Weights of a small image classifier.
Training: adamw at rate 0.0044, 6600 steps, batches of 256, held-out accuracy 94%.
Rows from block 6, named by matrix and row number. Each number is 128 + 32 x the weight over its row's rms, rounded and kept within 0 to 255. All counts start at 0. After the name is the row's rms in percent of the matrix's.
# bp10: pool branch pointwise conv (model.blocks.6.bp.1.0.weight, 48x384x1x1), inputs 77-153
bp10.0 107 [114 130 162  91  99 161 117 131 122 130 115  84 140  65  52 108 132  97 149 156 115 119 132 103  98 100  92 143 144 104 129 121 132 102 133 143 129 135 130 119 104 120 141 105 125 130 106 134 103 129 144 118 129 115 126 118 116 122 143 143 136 117 131 123 162 161 153 152  62 128 116  86  70 153 121 120 139]
bp10.1 125 [ 84 137  55  93  94  11 147 131 131 129  79 127  46 168  98 129 129  60 119 146 161 155 124  48 116 125  54 126 114 140 127 138 132 110 161 129 142 156 131 105  56 173  24 127  91 111 191 117 124 133 101  96 122 122 123 150 115 140 130 107 118 111 114  89 119  81 188 116 133 150 137 133  98 131 103 114 137]
bp10.2 068 [120 150 177 164 106 172 110 147 146 159 148 107 194  99 110 112 153 140 150 140  97 102 116 154  93  96 108  79 139 151 127 139 135 116  78 139 148 100 141 122 111 123 184 125 122 107  98 120  94 124 131 103 126 106 131 121 135 134 101 133 112 184 121 122 131 150 147 106  29 114 119  71 117 114 150 146 124]
bp10.3 072 [122 125 170 187 108 168  98 156 150 167 169 126 198  86 145 119 157 154 143 167 115 113 132 187 116  85 141  98 137 139 133 151 130 130 105 127 142 110 147 127 155 151 198 136 130 110  99 118  97 117 122 115 126 108 130 150 123 126  81 130 110 194 119 124 140 161 119 115  53 113 147  93 153 127 158 168 120]
bp10.4 100 [102 150 143  74  93 127 158  91 130 115 111  62 141 105  80 113 144  76 148 110 119 126  99  99  92 119  81  46 126 118 136 131 136 100 103 147 145  98 118 134  56 115 119 100 128 108  88 136 138 135 154 117 137 124 129 112 127 110 132 146 143 126 146 105 138 132 114 115  74 110 117 119  50 127 101  71 153]
bp10.5 102 [ 76 160 137  91  77 111 172  98 155 133 120  72 145 131 124 129 167  74 164 125 129 125 104 115 113 118  92  89 119 150 142 157 136 143 115 134 135 106 118 130  93 119 136 115 143 105 106 158 164 128 157 115 146 115 133  94 122 108 124 127 154 151 134 133 137  93 136 118  93 128 137 134  71 138 105  87 139]
bp10.6 070 [144 171 101 145 146  89 163 116 135 105 102 163 117 199 171 127 140 129 130  12 136 110  96  65 133 160  59  47 105 189 135 112 145 164  54 128 113 122 108 128  99  89  90 115 122  96 150 118 173 109 147 105 137 147 137  83 186 127 130 116 118 113 106 146  50 104 125  54 155 119 123 136 114  98  92  92 118]
bp10.7 060 [ 85 162 131 155  77 112 159 108 147 117 141 141 133 151 152 140 155 134 147  87 134 128  85  65 111 145  82  60 124 169 135 140 141 148  60 141 119  98 100 123  98 117 137  97 135  97 107 131 161 134 167  88 135 116 139  92 131 119 136 103 149 148 117 104 103  81 118  82 104 101 115  99 112  95 115  58 168]
bp10.8 121 [ 61 128  97 118  75  74  97 156 120 140  51 122 109 116 111 128 116 136 120 117 141 146  58 112 115 134  63  99 126 137 124 109 147 121 132 149 135 148 129 134  87  77 120 134 138 147 161 120 149 119 101 115 134 152 133 134 122 138 122 139  98 129 125 125  84 107 145  30 115 115 122 147 125 106 146 100  82]
bp10.9 109 [ 89 133 166 144  66 167 105 139 125 122 148 119 174  62  74 151 116 122 124 142 113 149 142 119 157  85 133 124 122  86 117 164 106 108  79 118 121  86 128 136 176 140 187 123 143  99  69  96 122 136 132 140 131 104 130 166  73 122  81 127  98 153 139 133 159 168 100 169  76  92 100 130 174  83 150 100 154]
bp10.10 077 [ 29 153 167 104  21 108 181 106 129 122 150  93 193 175 150 174 147  98 152 149  90 170 100 103 137 159 148 114 142 134 151 160 138 140  83 154 158  43 140 141 138 123  95 131 131  81  77 157 152 149 162 111 125 110 124 134 117 139 113 142 158 153 157 110 144 105  82 122 109 103 147 176  94 111 153 102 153]
bp10.11 121 [ 63 129  99 120  77  71  95 160 123 140  50 122 110 116 108 129 119 133 122 113 140 144  56 115 110 131  60  91 123 138 125 111 149 124 128 147 138 145 131 135  85  75 123 135 140 147 161 125 153 120 104 114 134 151 132 137 121 140 117 139 101 131 126 127  80 102 142  30 116 114 124 150 127  98 146  96  79]
bp10.12 094 [105 124 154 124  91 172  90 136  94 110 141 116 153  48  49 129  96 136 129 174 152 155 157 113 135  81 120 183 124 101 116 143 111 108 148 142 125 167 135 115 173 160 172 135 136 123 121 122  96 126 133 133 128 103 135 161 104 134 113 126 115 127 113 142 169 165 167 181  84 134  96  86 152 117 120 143 147]
bp10.13 074 [103 148 165 162 101 148 149 107 126 112 149 113 180 172 160 152 139 136 150  88 155 148  90 118 149 143 104  28 102 163 129 154 116 146  21 135 126 101 133 113 177 129 166 117 122 138 104 134 132 132 160 102 137  86 139 140 123 132 117 118 127 182 110 154 102 108 116 100  86 103 101 119 161  74 127  72 163]
bp10.14 083 [131 135 157 159 123 143 124 146 152 110 145 139 165 155 145 160 133 141 130 121 153 142 118 151 152 128 138  67 110 155 133 149 115 141  41 119 119  87 120 122 178 147 168 122 137 108 110 120 157 128 147 124 132 106 133 171 126 112  98 104 130 189 110 149  95 125 107 106 109  87 133 164 194  93 171 113 147]
bp10.15 089 [ 74 122 171 123  59 164 114 129 112 106 153  87 185  94  79 156 125 124 145 177 111 170 142 128 152 105 150 139 121  89 123 156 107 110 101 138 145  92 137 136 170 158 172 140 138 113  85 131 112 137 154 137 122  96 130 176  79 131 102 136 122 147 140 136 165 163 119 170  82 104 134 141 150  98 154 120 153]
bp10.16 125 [ 60 132 113 142  82  96  96 157 136 149  41 150  87  96 107 128 120 153 114 128 149 130  68 132 131 130  95 106 132 131 124 115 132 134 146 136 105 151 120 139 118  83 135 123 153 145 144 118 152 121 109 133 134 135 129 140 133 130 118 140  85 144 138 123 109 133 132  55 117 114 138 154 147 109 147 117  95]
bp10.17 106 [ 81 146 118  82  92 117 147  89 105 106 112  90 129 130 100 129 125  75 132 108 110 105 112  37 132 136  74 109 117 126 139  95 120 134 126 152 127 106 127 126  98 130  98 110 137 126  79 149 103 120 145 123 133 133 133  65 124 131 140 138 138  69 117 136 118 132 144 137 110 143 120  90  51 138  59  71 153]
bp10.18 083 [182 152 171 134 176 183 113 141 119 110  78 130 132 143  66 137 107 135 123  44 141 114 133 150 146 115 125  38 101 125 125 145 122 123  28 102 126 109 110 139 174  92 159 131 113 115 118  94 130 127 110 139 154 137 145 150 124 105  82 116  66 155 123 169  92 145  97 119  75  93  70 153 178  31 124 114 130]
bp10.19 098 [112 142 162 124  98 166 116 118 101  97 128  98 159 101  41 141  94 129 121 102 127 150 145 123 153 105 130  85 115  94 111 145 107  97  74 141 139 106 140 129 174 132 149 138 112 124  90  89  96 130 112 147 129 114 128 155  87 121 100 147  76 134 138 150 145 163 113 156  76 104  77 132 151  52 125  97 132]
bp10.20 109 [ 95 138 137  74  85 146 122 126 110 128 112 109 119  76  50 118 116  94 138 156 129 114 140  63 107 116  74 168 133 101 129  87 125 111 140 155 102 154 127 102 114 120 123  92 118 136 121 130  93 118 131 112 119 113 122  96 133 119 156 129 113  92  97 129 158 137 196 161  78 144  93  52  84 142  77 112 138]
bp10.21 134 [ 59 127 105 129  80  89  98 157 130 149  34 133  95 113 105 130 117 146 112 117 142 132  66 111 138 132  82 106 128 133 125 117 134 137 136 131 109 146 123 139 123  78 137 133 156 151 145 127 153 124 113 138 131 139 138 135 131 134 111 136  98 138 139 123 104 118 122  62 122 112 122 150 145  95 142 104 102]
bp10.22 085 [141 139 150 162 133 146 112 138 150 127 148 141 134 134 142 146 125 143 129 120 149 132 131 139 134 113 130 108 109 137 127 143 115 150  78 133  98 148 119 105 193 127 162 117 130 127 163 122 118 116 126 115 128 101 130 155 106 108 103 100 109 168  78 169 106 104 145 119  99 121 121 121 198  89 146 137  98]
bp10.23 072 [133 155 156 143 133 151 124 130 140 101 126 126 126 137 102 148 119 111 129  92 153 112 122 112 131 118 125  82 110 146 129 141 115 144  63 133 118 153 104 107 187 136 149  97 124 136 148 119 132 119 144 110 128  95 131 154 120  92 120 109 116 170  87 154 106 112 188 116  84 124 123 116 154  85 134 115 116]
bp10.24 092 [105 145 114 161 101  83 151 107 140 134 155 143 165 180 207 124 152 156 145 132 166 171 107 102  57 163  79  82 137 177 134 148 144 137 163 141 137 173 156 120  60 100  33 138 103 113 174 119 147 127 117  71 129 127 121 139 172 147 164 123 139 178 104 105 119  86 156  91 131 135 114 119  67 153 135 123 123]
bp10.25 077 [ 87 143 110 163  87 104 145  78 142 144 176 155 172 168 207 123 156 158 135 162 140 163 100  82  44 156  63 102 148 162 139 112 155 142 155 144 113 147 160 105  55 121  93 108 114 113 125 123 172 133 134  40 123 121 141 120 200 156 174 101 135 152  66  97 121  47 215  91 141 134 126  95  89 130  85  91 138]
bp10.26 084 [ 88 141  71 174  79  77 164  55  66 102 154 133 138 141 188 130 125 198 120 161 161 193 131  84  90 175 117 119 149 178 138 150 151 143 164 139 156 146 175 149 112 131  25 153 124 147 165 169 136 138 158 130 134 156 140 154 170 200 172 131 207 128 145 127 150 114 121 144 199 164 164 174  61 159 135 155 158]
bp10.27 089 [110 145 111 135 104  77 157 110 146 138 150 144 164 198 207 128 157 146 149 116 162 162  92 103  63 166  76  67 137 176 137 140 146 138 151 144 133 166 151 118  49  92  51 130 102 108 169 109 148 126 110  63 128 130 123 123 176 139 157 121 122 173 102  97 118  83 156  72 124 129 104 109  80 146 127 121 115]
bp10.28 113 [142 133 116 132 146 108 148 115 146 140 142 159 140 210 198 138 145 155 136  82 188 159  88 121  75 172  87  50 124 168 138 128 140 140 146 137 118 171 142 113  50  96  78 119 105 128 162  82 119 124  95  68 138 122 124 127 175 144 155 117  93 168  84 140 103  80 163  73 125 124  90  86 123 135  97 104 121]
bp10.29 112 [ 48 135 146  44  32 124 138 182 147 151  65 125 130 127  33 137 136  59 141 105 124 131  72 168 127 122 148 104 146 149 139 133 155 136 100 140 114 111 112 127 123  47 156 137 133  99 148 126 179 138 120 108 143 149 133 141 131 123  91 142  92 165 143 140  81 106 101  39 102  78  82 170 148  87 161 109  73]
bp10.30 094 [115 124 129 155 100 153  75 152  99 120 147 128 145  32  93 130 106 182 117 162 149 156 167 159 144 102 132 156 136 114 120 147 117 118 128 132 114 135 142 134 155 182 161 153 147 113 111 120 105 132 119 151 126 115 139 161  98 149  85 121 113 128 125 140 166 169 107 178 106 130 122 114 162  99 141 159 132]
bp10.31 078 [ 91 141 135 115  92 119 151  99 139 118 142 120 160 180 167 158 161 134 160 103 149 157  98 140 136 161 117  30 127 175 144 150 133 148  81 148 136  70 136 112 135 139 119 120 125 126  72 137 148 142 143 110 134 114 132 115 131 142 135 139 158 151 133 127 122 114  48 109 137 122 112 133 123 112 118  77 192]
bp10.32 080 [106 137 130 148  86 146  96 135 118 121 151 144 155  96 127 152 121 176 121 124 139 175 150 149 151 131 117 118 135 139 127 141 119 138  62 131 104  87 138 120 154 178 159 139 161 118  94 115  94 134 124 140 114 100 130 166  92 156  70 128 117 140 132 154 123 149  50 153 115  96 115 115 174  71 151 123 152]
bp10.33 094 [119 124 121  93 106 140  79 143 105 142 123 123 112  31  71 125 123 151 129 166 121 147 174 111 125 117  89 190 154  90 128  99 132 126 174 138 103 138 123 132 121 169 140 129 158 114 103 135 111 121 138 143 119 130 135 151 123 125 118 116 125  73 124 116 163 151 114 179 115 144 126 100 123 134 118 179 165]
bp10.34 108 [ 56 145 101 152  80  78 125  82 110 107  87  99 107 128 132 126  82 146  76 169 152 115 121 104 126 118 128 165 114 128 107 123 123 129 153 129 116 163 132 102 129 128 125 114 109 177 139 106 145 144  94 121 129 102 125 142 120 128 137 136 109 133 119  90 135 144 157  87 125 144 112 115 131 145 167 152 111]
bp10.35 147 [136 127 100 187 126 118  80 161 131 148 158 162 131  72 158 125 123 197 105 143 146 143 175 175 155 105 155 169 139 105 115 144 110 135 147 106 104 138 143 139 180 156 160 160 130 109 146 102 107 125 107 135 124 117 138 141 115 117  82 100  96 126 109 139 147 146 100 164 138 149 136 123 203 114 158 198 130]
bp10.36 112 [139 127 167 155 122 161  98 161 134 134 129 129 151  63  62 142 118 121 126 145 120 127 161 139 163  90 144 140 130  91 124 172 111 119  89 111 120 106 116 139 191 144 168 123 138 111 111 101 124 138 121 159 134 104 130 179  91 108  83 126  94 155 135 142 155 187 100 166  75  98 128 139 176 103 167 145 140]
bp10.37 086 [121 128 160 153 115 148 133 141 123 106 108 105 148  75  73 143 117 107 127 135 130 137 146 124 164 109 139  85 127  89 134 186 112 117 100 111 167 114  97 155 178 159 156 106 158 139  71 125 145 143 156 163 134 120 135 164  94  91 115 137 128 132 168 114 184 182  78 156 100 108 163 164 131 126 138  98 204]
bp10.38 123 [ 75 131 108 120  88  94  88 167 138 154  39 142  89 101  96 128 126 138 120 115 146 128  68 122 123 125  84 100 118 125 119 116 122 131 136 124  99 146 120 132 122  75 144 123 148 148 145 128 156 115 124 136 128 132 131 135 126 126 102 128  99 141 127 124  97 119 122  63 115 108 129 154 145  87 143 104  93]
bp10.39 101 [124 126 155 104 116 170  94 145  88 113 103 118 112  38  29 114  85 118 123 164 132 130 161 107 136  81 126 189 142  72 119 133 116 102 149 131 127 168 122 131 168 150 141 121 137 135 131 111 107 129 128 162 130 122 128 159 107 104 133 134 106  97 134 129 170 194 157 192  94 130 120  99 122 155 120 144 154]
bp10.40 089 [149 116  50 172 152  86 102 154 132 118 140 178  85 122 175 129 134 165 110 134 151 148 154 183 138 119 164 153 125  85 136 125 139 124 181 101 133 148  91 145 120 195 151 121 143 111 117 144 174 113 154 142 127 154 134 202 137  87  92  86 122  91 139  72 122 117  94 115 176 133 202 199 180 131 139 171 148]
bp10.41 113 [105 131 161  80 101 155 130 131 110 108 105  79 138  89  40 132 107  77 139 134 119 123 151  89 141 103 115 129 126  84 123 134 103 107 127 125 130 128 124 135 153 132 142 111 137 139  92 131 123 133 157 147 124 105 122 135 104 113 136 140 126 116 142 134 178 171 115 176  89 128 116 117 101 138 103  96 167]
bp10.42 134 [154 132 103 198 155 121 105 143 106 133 165 161 131  93 194  97 114 206 108 158 148 143 169 172 116 115 174 163 135  92 123 135 121 130 158 112 128 162 130 123 151 167 122 141 117 126 158 126 122 129 131 102 125 128 139 155 114 115 102  94 123 102  93  91 161 116  98 143 172 159 167 150 152 124 158 216 136]
bp10.43 098 [ 76  88 154 163  74 163 125 131 114 110 183 138 172  70 150 137 119 126 127 246 138 136 158 123  95 119 123 180 124 102 128 117  99 118 183 146 127 131 155  97 144 160 149 103 142 132  94 171 120 130 187 130 125 121 117 129  87 149 171 131 181 117 116 138 160 119 203 177 141 143 174 160  51 142  94 117 160]
bp10.44 081 [110 126 125 190  97 133 130  98 112 119 161 104 164  48 143 112 139 184 141 224 114 121 180 116 122 133 120 215 119  98 131  89 113 131 118  94  52  88 130 104 106 204  89 106 127 120  69 151 163 126 213 125 118 128 114  57 119 127 165  87 126  91  91 139 137 178 113 200 123 155 129 118  58 187 102  97 198]
bp10.45 088 [ 98 136 127 189  77 131 146 106 104 106 150 107 158  58 128 114 132 177 136 194 121 131 137 117 109 149  80 149 101  85 115  86  99 115 113  93  69  82 130 118  94 199 103 106 142 116  52 155 166 127 211 154 133 137 117  57 114 114 160  85 144  87 102 138 121 180  73 170 128 124 148 156  58 156  98  54 201]
bp10.46 107 [ 57 128 155  94  52 144 145 195 138 147  72 132 146 112  43 150 126  94 130  84 113 113  91 162 164 101 144  94 116 106 131 135 125 121  85 122 105  93  97 143 164  52 185 124 153  95 112 118 159 122 116 141 126 146 135 141 111 115  65 137  65 163 155 151  81 139  61  87  88  61  92 178 190  71 138  93 112]
bp10.47 121 [135 125 115 181 131 138 102 134 100 132 163 135 128  18 145  87 114 180 109 218 140 138 184 159 100 119 143 205 147  72 131 132 130 121 176 115 120 162 120 139 120 193 141 132 159 128 139 154 144 126 168 130 126 132 135 150 109 115 131 105 127  92 116 104 175 148 123 168 140 152 195 174  97 172 156 198 167]